{
  "image_size": 32,
  "momentum": 0.95,
  "gradient_noise": 0.3,
  "warmup_steps": 280
}
Rows from block 3 of a small class-conditioned image flow-matching model, named by matrix and row number. Rows with one number within an expert belong to one neuron, the router's apart. Each number is 50 + 15 x the weight over its row's rms, rounded and kept within 0 to 99. All counts start at 0.
After each expert's rows are labels from the 100 images, of 14848 (inputs lightly noised), where the router gives the expert most weight on average: "responds to" is what is common among them. Only what is clearly more common there than usual is listed. The data: pixel-art sprites of 400 made-up characters on tiled backdrops. In brackets: how many of the 100, against the usual share in percent.
# router: router (model.blocks.3.mlp.router.weight, 32x384, trained with AdamW), inputs 128-255
# up: expert up (model.blocks.3.mlp.up, 32x192x384), inputs 128-255
# down: expert down (model.blocks.3.mlp.down, 32x384x192, transposed), outputs 128-255

# expert 1
router.1:48 71 70 35 17 59 67 47 83 68 58 36 32 66 73 47 61 62 60 34 38 62 58 62 44 34 50 86 43 50 40 44 39 46 44 59 34 53 64 30 37 96 49 40 48 37 62 78 47 53 26 61 59 40 43 43 47 44 40 58 48 33 43 36 61 36 53 57 49 53 75 76 70 65 40 82 42 54 54 49 53 36 26 68 56 24 42 59 45 32 46 53 49 73 80 56 53 69 63 56 62 54 48 52 82 41 79 47 71 34 60 51 46 44 33 61 66 42 47 53 51 48 53 25 49 33 49 56
up.2:64 50 69 52 83 43 59 41 29 76 39 44 62 46 76 36 44 37 46 31 51 70 67 35 73 63 62 65 41 37 40 63 54 46 40 47 39 49 69 43 61 46 52 39 57 80 78 65 60 35 41 96 35 54 30 64 64 67 51 56 70 34 38 48 42 53 47 45 50 32 72 39 60 43 56 70 65 52 49 43 58 65 39 44 51 49 46 52 43 44 59 46 75 75 78 64 30 39 89 51 75 63 41 20 63 50 50 59 55 62 47 41 65 39 60 45 40 38 30 42 54 61 53 52 14 64 23 44
down.2:21 46 58 44 41 38 47 68 54 51 46 27 55 26 32 36 52 24 48 70 55 60 58 52 57 71 41 39 64 83 53 45 02 69 62 53 52 52 66 67 58 88 54 58 39 54 35 50 62 54 55 50 71 23 46 59 57 26 47 55 56 50 28 59 41 23 68 53 72 81 71 63 38 34 50 47 41 43 47 52 30 36 39 55 40 30 50 45 39 37 48 37 75 46 55 73 43 58 56 61 32 53 60 53 38 45 56 43 69 51 82 48 67 52 43 54 53 56 19 27 41 41 65 45 24 41 68 60
up.3:29 25 48 81 44 51 33 52 50 50 56 62 49 47 47 55 59 44 30 44 64 63 49 51 43 50 49 63 37 55 60 58 55 55 55 39 54 79 74 36 73 44 67 40 29 39 40 52 39 36 80 32 25 33 47 38 52 54 79 27 31 51 39 37 45 55 67 52 47 43 25 14 63 51 68 42 39 57 43 58 28 61 90 26 54 65 55 58 64 61 63 46 51 91 69 61 48 70 31 54 43 45 43 62 48 21 65 49 50 53 51 70 33 38 60 30 47 57 55 42 39 40 47 34 74 36 53 50
down.3:72 27 17 31 55 75 32 55 30 69 59 57 65 48 46 47 45 21 59 54 39 59 44 56 44 69 54 68 70 80 42 23 59 73 74 43 46 53 37 39 71 62 72 42 53 55 25 37 69 31 69 84 61 29 68 48 75 36 50 52 54 67 43 39 38 60 62 40 50 20 58 58 64 40 53 64 45 59 43 64 46 35 37 72 30 33 59 78 61 38 30 41 29 90 71 42 77 46 34 42 67 65 50 65 60 67 55 44 67 27 64 46 45 51 63 36 65 76 30 68 57 41 39 74 57 73 57 36
up.4:46 49 31 57 70 46 42 52 28 68 71 57 42 51 62 57 35 67 20 57 50 46 51 49 79 42 60 49 54 71 43 57 49 58 43 59 51 49 36 37 48 40 59 50 57 41 63 52 38 38 61 65 51 49 64 53 28 71 66 39 42 78 65 67 59 39 45 84 48 35 47 19 41 57 29 49 64 31 78 43 66 54 49 63 73 51 66 40 37 58 21 50 56 54 43 36 45 31 44 49 26 42 22 53 53 26 27 54 49 57 72 29 54 57 77 28 52 16 77 44 25 56 42 64 34 49 63 31
down.4:78 53 31 12 09 38 29 39 40 77 37 13 56 43 35 49 68 31 51 84 37 38 48 53 51 38 34 29 33 31 53 39 32 64 48 66 67 38 80 51 26 31 53 58 29 38 50 47 42 57 46 41 57 53 67 59 55 53 61 64 46 59 61 39 77 50 45 65 50 37 44 36 36 73 56 49 44 39 27 24 65 26 74 53 48 38 22 36 66 74 42 49 61 53 39 40 29 39 24 45 49 45 49 42 61 49 33 49 76 28 53 47 47 25 27 54 51 36 40 38 71 44 50 53 19 49 35 73
up.5:31 25 51 59 37 48 45 41 61 60 61 43 64 39 72 53 44 28 59 53 63 56 42 50 61 71 26 49 65 24 49 48 37 23 72 53 35 46 51 49 42 55 54 70 55 47 50 56 64 57 38 79 31 52 52 58 39 60 41 42 58 58 49 55 57 42 43 80 48 36 22 66 58 42 46 57 42 32 23 46 53 77 59 68 66 19 27 55 36 67 71 28 45 61 45 46 52 20 62 48 54 32 59 51 55 65 31 19 48 53 46 50 50 55 58 55 51 63 51 51 78 48 84 23 70 64 39 70
down.5:81 36 38 60 51 34 53 40 25 48 26 43 69 33 21 64 46 43 66 79 23 53 74 60 45 42 39 53 64 38 42 71 41 78 69 64 57 42 28 49 52 53 55 57 46 56 57 30 45 61 47 44 29 49 70 36 45 56 33 46 66 33 43 64 31 55 42 36 49 55 19 81 60 77 28 16 56 45 68 59 32 46 64 54 46 59 43 37 59 36 62 58 43 46 20 56 28 55 82 47 61 75 38 69 31 51 54 76 32 70 33 51 65 51 70 66 33 57 51 63 34 56 68 43 32 42 27 80
responds to: grey (33 vs 8.3)

# expert 19
router.19:49 68 53 38 64 35 72 45 56 67 55 41 47 55 53 20 27 25 31 60 48 55 27 58 67 75 41 43 66 56 49 93 69 58 33 67 53 41 22 95 57 15 52 57 43 61 54 42 50 24 51 41 49 71 63 47 57 51 67 37 44 27 19 50 30 59 37 53 70 54 56 56 45 61 64 37 49 41 75 44 70 52 29 59 41 33 44 58 50 46 47 51 52 20 70 41 54 47 35 50 32 47 42 44 40 48 27 50 46 52 58 43 49 28 73 48 55 27 69 54 51 41 52 57 60 18 42 49
up.2:41 51 56 57 64 89 47 44 82 35 51 56 47 50 49 69 52 46 55 59 53 47 22 29 52 41 59 45 31 71 74 65 47 41 51 57 37 71 69 45 63 64 36 39 33 56 64 54 27 61 54 62 58 48 19 66 64 74 34 48 30 38 64 53 56 53 55 61 82 59 73 55 45 84 55 14 82 56 57 80 75 65 66 58 35 35 39 55 43 92 33 54 64 55 45 38 81 84 39 56 42 55 38 64 47 38 42 70 28 36 66 63 48 46 60 69 47 39 33 56 66 71 54 69 76 39 53 44
down.2:51 31 50 40 59 43 44 75 45 16 29 70 44 62 21 44 71 47 46 61 35 52 69 51 36 52 41 22 42 30 77 45 35 62 38 37 39 70 45 54 43 26 56 44 37 18 54 56 38 31 62 40 62 47 32 46 47 51 50 43 80 62 73 00 49 36 45 64 23 36 64 76 52 56 60 53 69 35 39 59 63 30 35 59 39 56 65 56 57 45 53 77 51 37 40 56 61 23 30 48 53 27 60 39 24 70 37 42 38 54 48 65 39 50 42 62 47 55 53 64 56 60 35 60 75 35 55 39
up.3:62 46 41 45 42 48 44 50 75 41 34 23 43 38 43 21 61 32 40 45 71 55 52 62 59 56 57 49 71 21 54 66 54 69 66 71 50 54 59 56 60 67 62 21 41 48 25 58 47 46 52 71 55 47 64 40 79 25 50 39 79 41 64 66 64 51 71 46 59 60 66 56 26 67 71 56 41 38 65 52 32 53 56 62 68 66 58 64 64 48 50 71 49 54 68 34 66 43 91 39 69 59 67 40 57 61 33 37 58 70 32 50 68 44 36 23 58 47 81 72 31 69 69 65 52 50 53 47
down.3:49 24 36 27 40 49 55 47 34 71 50 54 75 53 52 56 40 43 69 42 60 79 18 49 28 65 42 46 62 46 72 50 54 70 51 54 53 68 53 74 47 73 45 24 35 69 53 33 52 45 72 54 57 81 62 37 81 63 44 46 49 52 54 37 74 41 50 58 42 60 51 36 43 75 64 63 66 47 49 60 34 50 36 62 24 36 52 59 61 42 39 79 41 76 56 43 21 77 52 60 72 37 58 30 58 53 55 74 42 58 47 67 63 35 44 62 27 44 36 30 48 47 19 39 53 69 39 60
up.4:47 94 31 37 53 63 80 74 70 62 35 33 92 29 54 49 41 49 29 54 26 57 19 49 54 50 58 30 43 45 48 53 45 57 38 47 46 33 35 40 50 50 32 46 67 60 70 48 40 65 48 38 70 43 49 62 53 46 64 67 69 51 54 46 38 53 48 32 51 39 50 44 49 33 24 35 45 79 51 51 60 65 42 41 41 70 25 60 39 48 52 52 47 54 45 59 46 50 58 40 36 54 61 83 70 62 80 22 39 52 59 61 47 60 50 61 28 56 53 47 67 79 47 59 54 57 38 43
down.4:67 30 52 48 74 33 44 38 27 67 15 48 62 49 71 45 46 37 47 51 46 54 55 51 46 42 82 44 18 30 57 52 33 48 43 32 45 53 76 28 61 60 58 44 71 34 29 38 53 67 69 54 75 43 56 40 51 31 86 39 36 43 31 14 62 49 49 81 49 49 29 63 47 56 44 49 30 45 76 55 30 41 54 34 43 44 55 45 60 44 59 71 42 29 88 26 57 47 50 53 32 58 34 41 28 60 42 71 47 32 50 27 69 58 41 14 87 40 34 40 40 58 61 40 57 58 45 42
up.5:57 57 40 62 54 32 65 53 44 67 58 66 75 63 38 38 65 34 48 63 48 39 56 45 42 73 44 90 74 47 49 40 30 55 36 35 64 41 27 49 77 61 26 54 25 34 61 40 49 34 55 33 63 53 77 83 56 18 60 28 23 44 37 28 63 73 45 51 31 57 45 64 57 49 41 60 50 39 18 43 36 52 60 34 63 46 71 66 32 56 64 47 50 35 72 79 52 54 67 25 54 79 46 52 43 59 38 75 43 61 49 35 45 29 47 25 38 35 55 48 63 62 51 70 44 62 46 68
down.5:50 50 61 34 75 26 62 46 54 52 47 46 52 53 68 33 87 49 52 22 49 68 48 51 71 36 25 39 70 24 70 49 65 47 42 22 38 71 28 52 38 60 57 69 25 61 41 62 72 61 49 44 50 47 71 62 50 52 57 53 48 72 48 36 74 42 54 69 50 49 30 58 51 49 19 77 23 61 33 34 37 40 33 47 26 35 62 35 63 61 48 35 69 73 55 35 45 40 60 50 40 42 71 62 64 08 54 35 67 43 60 52 46 38 18 69 30 49 52 69 59 46 60 77 50 44 42 29
responds to: blue (35 vs 8.4)

# expert 7
router.7:50 54 51 33 48 47 59 37 46 45 36 63 50 50 69 22 72 65 60 62 69 50 47 53 64 41 60 82 46 41 38 48 59 51 51 60 60 25 51 61 36 64 29 47 69 70 44 56 57 48 44 70 60 64 57 55 46 46 49 50 66 28 45 55 31 22 63 72 48 57 67 48 59 37 32 53 21 42 48 61 43 56 41 49 32 82 14 44 32 18 66 49 55 28 60 47 67 64 38 67 55 47 43 61 37 35 52 25 59 03 51 51 30 36 24 50 74 67 45 74 68 63 44 48 54 40 66 70
up.2:54 73 58 67 50 62 66 40 31 62 86 39 68 56 53 70 62 27 49 36 32 52 54 24 61 58 56 27 35 39 52 59 58 37 76 28 55 75 39 61 57 35 39 50 37 30 45 33 53 38 52 68 43 41 58 46 58 56 33 72 33 68 22 45 58 27 47 47 50 57 55 61 39 64 59 61 40 81 32 25 19 40 52 63 47 15 42 50 58 31 61 27 35 69 53 46 48 56 53 38 71 39 35 56 59 50 29 35 51 45 50 54 68 47 57 34 50 41 41 32 42 32 36 70 69 56 53 59
down.2:16 38 43 67 48 38 62 44 51 44 64 27 73 55 33 46 49 45 46 56 39 68 77 61 59 49 29 36 20 65 63 57 43 25 45 53 39 39 82 31 60 41 58 78 57 54 65 51 47 41 51 70 35 60 64 37 56 32 38 50 30 42 65 57 54 16 64 49 52 75 47 68 48 73 63 39 40 25 62 71 33 28 73 30 67 72 56 33 80 39 40 27 31 36 54 49 39 29 50 54 65 45 49 57 36 59 63 35 53 22 52 42 56 53 67 80 41 61 50 36 30 77 60 50 61 43 41 49
up.3:45 47 48 81 69 55 57 57 66 81 81 54 35 50 44 34 47 58 69 36 56 60 34 33 80 54 67 66 72 81 48 55 47 80 67 54 93 64 52 76 69 72 67 45 53 51 54 40 54 58 58 23 59 36 73 65 34 39 43 28 46 42 45 57 65 64 67 41 48 33 32 32 65 61 47 67 56 51 50 49 40 56 61 70 23 55 69 46 70 76 43 24 28 49 32 56 79 43 59 10 77 40 29 47 49 44 58 55 70 61 25 32 45 57 34 58 52 46 51 49 48 41 63 55 50 41 15 82
down.3:64 34 62 48 59 57 66 59 79 50 50 45 60 56 18 45 39 42 58 35 42 63 58 34 52 55 36 74 53 47 43 60 48 68 59 33 35 52 44 73 26 62 07 47 28 55 62 53 43 32 71 39 52 45 64 39 49 70 47 31 46 44 51 49 44 55 50 30 24 42 38 69 36 74 48 39 57 41 69 62 93 45 60 45 71 43 50 75 53 51 30 53 34 30 39 60 45 54 58 32 34 54 42 70 22 56 52 61 44 39 69 46 34 31 50 47 38 65 69 40 71 79 45 47 59 26 29 51
up.4:45 47 34 34 63 31 65 67 51 70 67 43 65 68 73 61 43 53 58 45 53 40 49 55 53 43 78 56 41 45 41 48 55 56 74 55 45 55 29 58 59 59 58 46 26 33 70 37 56 57 44 66 38 55 47 68 69 47 32 39 55 34 42 60 69 77 78 31 41 51 47 70 77 30 34 73 50 22 57 54 51 52 43 65 68 56 51 74 53 25 30 55 49 48 44 55 60 62 34 79 47 56 62 37 66 53 40 45 00 26 52 27 43 20 46 38 26 33 60 83 46 48 64 39 43 59 57 50
down.4:56 57 48 39 35 42 48 55 54 36 57 50 52 50 35 57 48 43 45 48 82 69 45 52 62 66 37 52 64 50 42 56 68 51 38 42 48 69 54 33 31 40 43 25 65 28 58 33 28 56 55 44 61 46 56 55 15 50 57 55 36 42 67 53 61 32 59 49 60 66 47 61 28 51 35 27 59 58 59 52 57 46 70 51 29 20 63 62 38 41 77 48 40 62 58 45 53 45 83 36 57 24 29 56 50 37 57 53 41 46 45 32 77 50 57 39 75 60 26 52 66 24 16 62 44 65 46 55
up.5:54 30 33 53 38 78 47 78 42 15 64 60 58 53 51 72 34 52 40 35 61 61 45 29 41 34 63 61 13 73 71 66 29 56 57 48 58 44 47 57 41 44 45 38 52 27 24 38 49 74 48 57 47 66 43 39 40 48 51 77 50 40 32 60 55 27 61 31 57 36 42 66 63 83 45 63 62 20 52 74 46 58 77 40 60 55 39 20 55 52 52 47 61 47 67 56 58 45 43 62 32 63 29 11 66 52 45 31 58 64 29 50 41 61 55 59 45 67 48 42 67 64 55 78 35 61 52 60
down.5:22 28 54 25 65 51 28 43 52 67 53 54 11 38 39 50 55 52 52 74 42 29 42 37 38 59 49 51 55 73 75 67 62 58 36 78 26 55 35 71 30 38 24 40 68 23 55 54 71 44 56 48 31 23 32 45 23 85 54 37 43 63 81 30 36 77 52 65 48 54 66 59 51 39 70 63 48 57 47 29 48 22 53 61 46 60 56 36 47 43 73 60 48 45 54 70 21 51 46 65 61 52 42 73 56 42 46 77 33 38 24 68 40 77 58 40 55 36 77 41 51 25 62 47 65 39 63 42
responds to: black (45 vs 8.5); brown (27 vs 7.6)

# expert 23
router.23:43 48 54 42 26 42 66 42 02 32 67 64 63 40 35 56 42 42 56 42 31 80 42 37 64 62 47 35 45 44 57 64 47 72 54 35 75 35 27 44 44 60 25 48 70 74 52 46 78 45 43 47 53 65 49 51 45 38 64 28 47 54 42 13 62 06 52 63 33 58 49 54 50 50 51 59 56 69 72 60 39 34 44 63 29 66 59 45 60 45 61 51 28 51 63 69 70 51 52 66 81 56 62 52 39 57 40 50 62 74 25 49 73 24 20 42 69 34 19 24 68 51 45 43 62 37 49 30
up.2:51 46 64 24 52 49 71 52 54 70 74 23 50 39 66 61 71 38 39 60 73 54 38 64 59 77 66 62 28 45 58 41 31 48 30 36 57 29 43 26 60 71 56 74 74 36 35 49 38 64 37 47 56 38 72 58 49 44 57 72 33 62 58 64 74 50 45 41 55 61 59 28 39 70 42 69 43 81 58 45 36 47 62 48 49 40 34 73 53 58 76 62 59 52 72 56 52 43 52 54 60 60 47 47 56 41 23 54 31 41 49 54 46 75 53 49 47 37 49 38 41 59 49 31 42 41 55 55
down.2:51 50 57 33 28 31 55 87 48 57 77 45 36 39 65 32 82 78 60 48 50 18 31 49 39 44 99 49 62 72 56 28 59 50 16 59 64 63 33 67 53 45 44 39 43 32 62 37 39 55 27 43 75 46 38 43 40 27 40 32 46 88 63 36 33 41 75 62 37 51 76 52 48 37 51 63 59 55 53 51 58 47 43 71 52 64 41 12 40 40 29 30 59 35 55 60 47 79 43 53 30 48 62 42 48 62 55 57 66 58 32 65 58 67 69 69 65 58 59 50 39 22 53 51 33 46 48 65
up.3:32 46 35 65 73 59 61 65 39 40 44 55 41 57 44 39 47 54 72 36 32 83 76 43 47 46 55 47 41 69 35 44 86 46 33 45 57 59 63 46 58 38 51 48 31 56 47 47 36 63 31 76 67 73 39 59 51 42 54 36 65 55 39 43 57 55 26 52 27 64 48 76 51 60 53 30 90 43 49 37 48 49 69 60 38 47 46 34 39 52 27 71 64 74 58 59 29 44 51 42 26 23 37 54 58 39 45 46 54 45 51 58 45 54 41 40 45 31 58 57 68 72 56 41 33 45 63 20
down.3:27 72 59 51 44 39 48 37 57 25 45 62 20 68 44 59 44 25 58 76 37 37 58 62 35 44 41 26 31 55 58 60 48 73 60 42 52 46 43 50 62 41 60 35 48 30 75 52 30 67 52 28 44 42 70 52 47 55 53 58 35 70 40 27 68 37 52 43 28 43 39 61 50 56 71 39 44 51 66 47 37 33 52 63 61 72 46 41 73 36 21 30 57 47 63 49 72 25 36 59 42 85 43 47 43 54 39 27 36 54 38 73 32 48 56 31 52 45 47 27 61 25 45 25 48 33 36 39
up.4:41 33 42 23 69 55 45 37 39 53 58 55 67 50 37 58 46 65 41 47 31 76 74 64 44 48 50 73 53 49 62 54 59 58 43 47 69 38 58 59 52 40 46 62 19 51 71 79 41 40 50 99 42 22 44 46 48 48 43 36 33 32 43 64 46 54 55 42 55 52 62 43 49 32 46 68 77 64 52 28 45 67 48 77 61 68 52 48 43 26 35 27 40 50 65 38 54 24 58 33 60 55 60 73 35 56 57 52 41 97 37 64 48 45 62 34 24 59 55 69 60 43 62 62 48 69 51 39
down.4:39 40 36 51 47 32 05 28 54 31 34 54 61 36 20 52 70 43 34 35 55 50 53 69 28 69 47 38 63 52 51 58 45 49 75 37 53 57 47 57 51 43 45 48 56 41 26 51 71 52 43 01 42 32 56 50 52 65 09 65 24 54 51 19 35 20 58 42 57 52 60 38 31 19 53 44 38 42 30 47 41 43 48 18 58 43 48 44 59 22 58 67 20 66 71 54 74 60 29 88 27 52 27 75 37 44 35 56 40 46 76 48 68 55 47 47 42 73 47 60 56 50 48 43 65 42 25 28
up.5:57 69 62 53 59 42 58 46 71 53 42 55 38 59 76 39 62 27 60 52 71 43 38 54 65 38 56 39 27 59 80 15 75 47 72 58 73 38 35 20 70 40 52 59 51 77 28 80 26 45 46 37 53 56 28 33 61 45 66 50 42 60 26 32 41 49 45 77 37 42 62 42 84 61 59 63 42 57 31 31 53 45 35 69 53 47 43 51 58 52 31 63 60 52 51 75 35 33 80 55 68 57 34 66 60 46 38 41 56 60 48 31 41 57 48 34 23 57 75 37 82 60 40 44 29 42 66 37
down.5:44 39 51 47 52 82 60 21 57 60 22 72 51 33 46 45 59 37 55 36 33 45 26 71 37 68 58 71 38 54 45 47 61 58 68 41 66 24 56 59 81 56 49 54 59 22 29 38 30 48 51 66 45 62 61 09 70 51 40 56 45 86 45 60 41 84 54 35 45 30 64 35 58 54 57 57 33 57 35 56 62 50 66 40 61 36 89 46 38 30 55 49 32 45 81 49 30 46 44 30 47 22 59 66 47 43 33 71 17 61 56 38 73 43 66 44 56 49 59 57 44 39 42 39 46 40 61 67
responds to: large (83 vs 39.4); white (32 vs 8)

# expert 31
router.31:43 43 44 48 96 89 57 48 36 73 55 56 48 52 50 36 36 64 32 68 38 59 28 48 59 58 56 59 53 53 72 55 49 25 32 39 48 37 74 53 68 64 58 54 39 67 68 58 34 32 37 71 66 58 69 42 41 57 67 73 65 62 32 52 50 65 42 63 45 76 68 40 50 39 69 59 70 51 36 34 73 33 63 00 35 40 46 60 37 58 45 51 27 51 35 55 37 57 37 69 31 43 66 44 43 49 53 61 22 43 52 71 39 31 46 54 33 63 58 55 62 55 37 69 45 59 64 76
up.4:81 62 69 44 58 57 49 72 48 62 72 52 81 34 63 09 54 15 56 45 61 51 79 53 41 55 55 10 56 36 45 63 62 54 61 68 49 44 62 49 69 54 73 51 19 50 49 65 48 39 76 59 42 69 21 40 45 47 55 41 51 38 42 52 39 70 15 63 41 48 75 70 57 48 59 57 48 53 47 52 79 46 42 44 63 30 57 59 42 34 35 31 47 38 57 43 68 50 58 40 42 40 32 21 64 29 63 67 62 48 41 58 49 48 72 46 59 47 50 58 54 36 30 34 64 88 29 63
down.4:46 33 52 35 75 42 26 38 68 44 57 35 39 22 58 54 45 45 58 40 47 76 71 40 59 35 63 43 73 45 55 50 51 60 49 30 57 68 49 61 74 77 27 53 34 26 53 38 44 42 45 56 45 46 21 59 52 21 39 92 37 29 25 70 52 42 69 56 51 44 52 62 33 87 61 57 34 52 54 37 41 58 41 61 32 53 34 37 52 66 45 56 37 46 59 38 23 52 60 71 82 27 48 22 47 85 68 42 42 57 38 48 63 50 60 47 56 55 31 24 30 59 60 39 55 57 54 74
up.5:43 29 51 50 30 51 63 37 53 76 30 55 35 53 77 35 50 44 67 37 65 38 95 55 74 86 21 53 33 79 42 53 37 45 49 76 46 56 46 64 30 57 77 49 75 38 42 28 50 67 72 31 50 62 32 35 64 53 47 43 61 31 48 38 36 48 38 58 72 49 73 21 33 64 65 47 56 77 51 54 70 62 40 36 70 56 64 58 55 70 74 60 51 41 50 44 34 55 26 58 66 36 51 49 59 39 68 35 36 58 51 57 46 49 50 67 60 31 45 35 42 36 66 60 74 54 38 55
down.5:51 55 71 60 34 53 48 41 49 77 52 38 31 54 56 54 66 65 19 58 74 57 53 75 58 58 58 46 52 65 50 29 66 93 59 62 54 37 61 65 23 56 50 31 73 51 67 58 71 33 85 56 58 24 61 70 63 53 83 30 52 65 45 38 47 50 60 63 70 45 87 36 32 81 38 21 65 39 21 33 64 64 30 64 35 55 37 62 62 62 51 48 70 55 52 70 65 52 57 29 59 74 50 50 45 60 40 49 75 48 54 55 75 21 40 44 36 54 19 59 57 71 51 33 65 25 12 46
up.6:53 48 63 53 50 66 40 73 42 27 31 44 51 51 37 40 41 50 64 42 39 44 41 37 63 62 66 52 62 33 59 34 49 52 83 44 25 52 73 76 41 67 45 43 53 55 62 29 77 37 02 55 73 43 56 13 67 44 53 47 45 76 56 53 33 48 38 71 55 62 58 57 49 58 69 43 60 61 51 54 53 41 39 61 48 56 55 40 49 72 55 55 44 54 48 57 51 61 57 52 69 48 45 36 42 26 11 00 56 52 48 28 29 38 51 40 70 36 69 41 56 69 55 35 70 44 43 51
down.6:45 37 33 53 70 20 82 59 44 69 65 54 81 29 41 77 75 50 86 38 49 46 49 51 21 52 61 51 49 46 44 32 49 56 54 66 49 52 40 42 44 45 40 31 37 38 54 40 30 51 67 41 33 49 34 56 56 40 57 45 47 53 48 63 37 52 49 79 45 27 50 71 58 71 44 32 32 66 41 30 77 42 75 67 27 36 32 33 40 38 56 64 60 24 47 35 45 53 53 34 49 48 49 42 83 67 27 40 41 40 57 30 53 43 28 29 40 64 60 26 70 45 35 20 31 78 60 46
up.7:59 57 63 61 50 61 50 65 66 31 33 38 05 40 33 40 24 50 58 37 55 35 57 30 50 40 44 39 50 42 71 56 45 44 65 61 46 51 61 43 24 40 32 54 42 78 24 70 52 70 74 50 71 43 23 69 34 49 64 58 50 52 56 45 67 37 32 26 68 42 38 38 65 59 43 60 59 88 19 20 48 74 71 45 65 46 62 23 42 98 34 22 31 36 74 65 53 62 60 52 71 43 28 68 25 48 23 49 56 26 58 91 42 58 83 68 45 44 69 45 55 37 47 60 53 64 56 62
down.7:51 61 34 33 51 66 36 73 54 55 40 64 65 46 43 35 33 63 49 48 20 65 48 46 46 36 37 62 57 93 43 54 23 63 55 22 68 31 51 63 63 32 54 77 54 28 28 52 63 25 33 59 56 47 33 63 64 51 59 58 43 31 61 57 40 40 22 61 46 52 23 25 51 36 36 48 51 50 23 21 34 47 67 44 47 45 43 30 46 37 00 79 51 94 46 31 38 56 48 57 41 49 55 57 57 57 59 64 22 38 45 75 80 29 55 70 59 63 46 63 62 35 13 36 40 35 53 57
responds to: white (37 vs 8); yellow (33 vs 8.6)

# expert 4
router.4:75 41 57 52 39 29 49 71 28 60 43 55 61 36 44 45 34 59 59 29 36 53 61 70 44 45 73 42 47 74 58 52 33 62 36 30 52 43 51 46 33 49 59 39 62 49 55 46 54 49 30 54 55 62 45 22 36 52 64 51 71 45 70 59 26 40 65 64 71 61 42 32 37 33 64 78 59 38 44 24 39 39 79 56 80 71 40 78 59 61 41 71 56 70 79 26 47 39 33 30 50 47 36 67 72 72 46 41 22 32 33 47 18 38 64 52 56 24 13 26 58 70 64 75 67 44 50 76
up.2:65 78 56 43 45 64 42 39 25 51 34 51 68 43 62 25 53 80 24 67 54 31 64 45 26 70 42 69 61 26 52 56 38 47 45 46 33 41 55 48 57 48 59 63 60 47 56 64 41 48 29 46 58 63 72 29 29 38 79 17 32 52 33 72 55 40 32 39 54 62 47 11 49 54 78 48 46 44 45 51 58 71 61 75 53 59 42 53 69 28 60 56 50 51 24 02 31 66 59 64 43 43 42 42 47 56 60 67 36 34 48 45 78 50 60 73 70 52 73 36 68 44 56 55 42 74 61 38
down.2:40 37 44 20 69 65 73 44 41 35 58 55 72 37 38 65 65 37 23 45 41 45 55 58 56 53 34 64 42 58 56 58 57 21 43 61 34 78 46 39 65 55 77 59 38 64 69 53 47 32 39 53 61 26 52 26 69 53 39 41 33 18 44 42 44 69 60 61 60 37 48 33 61 38 46 39 53 73 62 36 29 52 72 35 27 63 53 49 44 55 39 35 46 56 47 46 47 37 79 12 61 58 47 41 53 20 52 50 58 37 53 63 54 60 34 50 41 40 32 46 49 49 44 31 66 55 71 52
up.3:63 36 65 71 49 74 55 29 45 66 50 42 61 43 33 46 43 62 68 74 50 49 88 82 64 37 62 40 67 42 63 30 39 59 73 50 73 47 53 56 58 62 51 82 53 81 41 60 47 65 63 55 34 34 45 41 48 33 41 62 49 71 64 35 70 51 60 48 33 27 23 41 49 71 47 67 48 52 62 71 66 43 63 59 50 39 62 40 61 50 21 48 93 67 38 53 22 55 64 45 16 52 68 57 41 49 66 44 53 27 35 75 51 47 30 22 51 55 75 43 62 88 45 34 36 41 52 50
down.3:60 42 64 54 42 43 30 48 43 38 29 38 46 62 31 41 48 34 45 54 28 52 39 65 51 54 53 50 37 51 90 37 28 53 44 30 80 48 63 19 47 18 39 86 09 51 48 59 55 74 50 60 66 43 49 60 20 55 49 47 39 45 53 25 18 26 52 66 55 56 49 68 42 39 30 48 72 46 49 40 62 51 54 62 61 25 61 46 63 59 36 66 64 50 40 33 33 26 29 34 55 37 64 57 81 48 64 63 62 28 42 59 60 43 61 37 33 21 63 52 68 43 48 48 46 50 70 60
up.4:48 44 38 60 64 72 35 48 51 54 42 29 69 32 71 60 54 52 24 75 75 36 99 65 38 51 26 58 70 43 38 54 31 48 36 45 71 55 73 39 55 37 33 30 71 60 69 54 40 46 66 81 64 50 46 26 62 50 64 40 63 65 52 71 54 34 68 46 40 11 49 53 58 46 56 60 44 49 58 77 30 44 53 60 23 47 48 63 56 43 41 49 58 46 48 78 72 45 52 43 63 59 19 62 53 49 77 55 58 55 42 48 48 46 43 44 51 24 61 39 64 26 55 37 30 32 48 56
down.4:63 77 72 53 38 52 66 45 59 36 35 44 77 36 46 44 55 28 56 33 34 53 64 55 22 39 42 31 75 59 56 57 41 29 73 38 52 42 48 49 22 36 86 34 50 61 68 52 48 68 18 46 48 66 36 52 24 36 42 60 39 75 27 78 40 27 59 74 55 60 54 09 39 50 12 46 22 47 62 61 56 71 50 28 53 68 52 49 59 69 51 32 56 39 22 28 49 31 62 38 67 59 41 55 40 62 36 37 66 34 41 47 47 34 44 56 66 67 47 28 40 45 43 41 82 67 64 62
up.5:62 55 32 49 47 66 13 54 28 44 40 55 51 48 57 83 50 68 38 25 53 52 43 30 32 53 24 66 50 49 51 36 54 69 34 24 38 34 52 77 60 53 57 64 46 68 51 80 76 72 49 28 41 52 39 48 58 37 64 42 56 42 28 77 41 65 35 62 25 39 69 51 51 39 47 43 36 49 35 76 33 45 31 64 63 76 47 49 42 59 16 57 37 37 64 36 44 38 44 52 75 52 58 55 24 35 68 48 57 30 34 44 69 48 39 24 51 28 64 73 72 40 40 36 27 63 41 61
down.5:74 51 41 66 38 52 80 60 31 54 64 58 59 33 40 47 56 36 69 51 62 51 63 51 62 55 52 37 64 67 60 39 51 59 27 62 33 39 73 50 68 46 74 85 90 65 61 56 58 70 41 00 32 51 58 46 62 68 55 40 22 44 61 62 68 40 67 53 66 44 70 68 71 65 59 41 37 75 47 54 48 52 43 82 10 64 69 60 60 64 67 74 43 59 53 47 43 33 64 29 56 56 55 51 23 41 42 47 70 35 27 47 55 57 35 21 31 48 39 65 45 74 67 46 78 54 48 28
responds to: white (31 vs 8)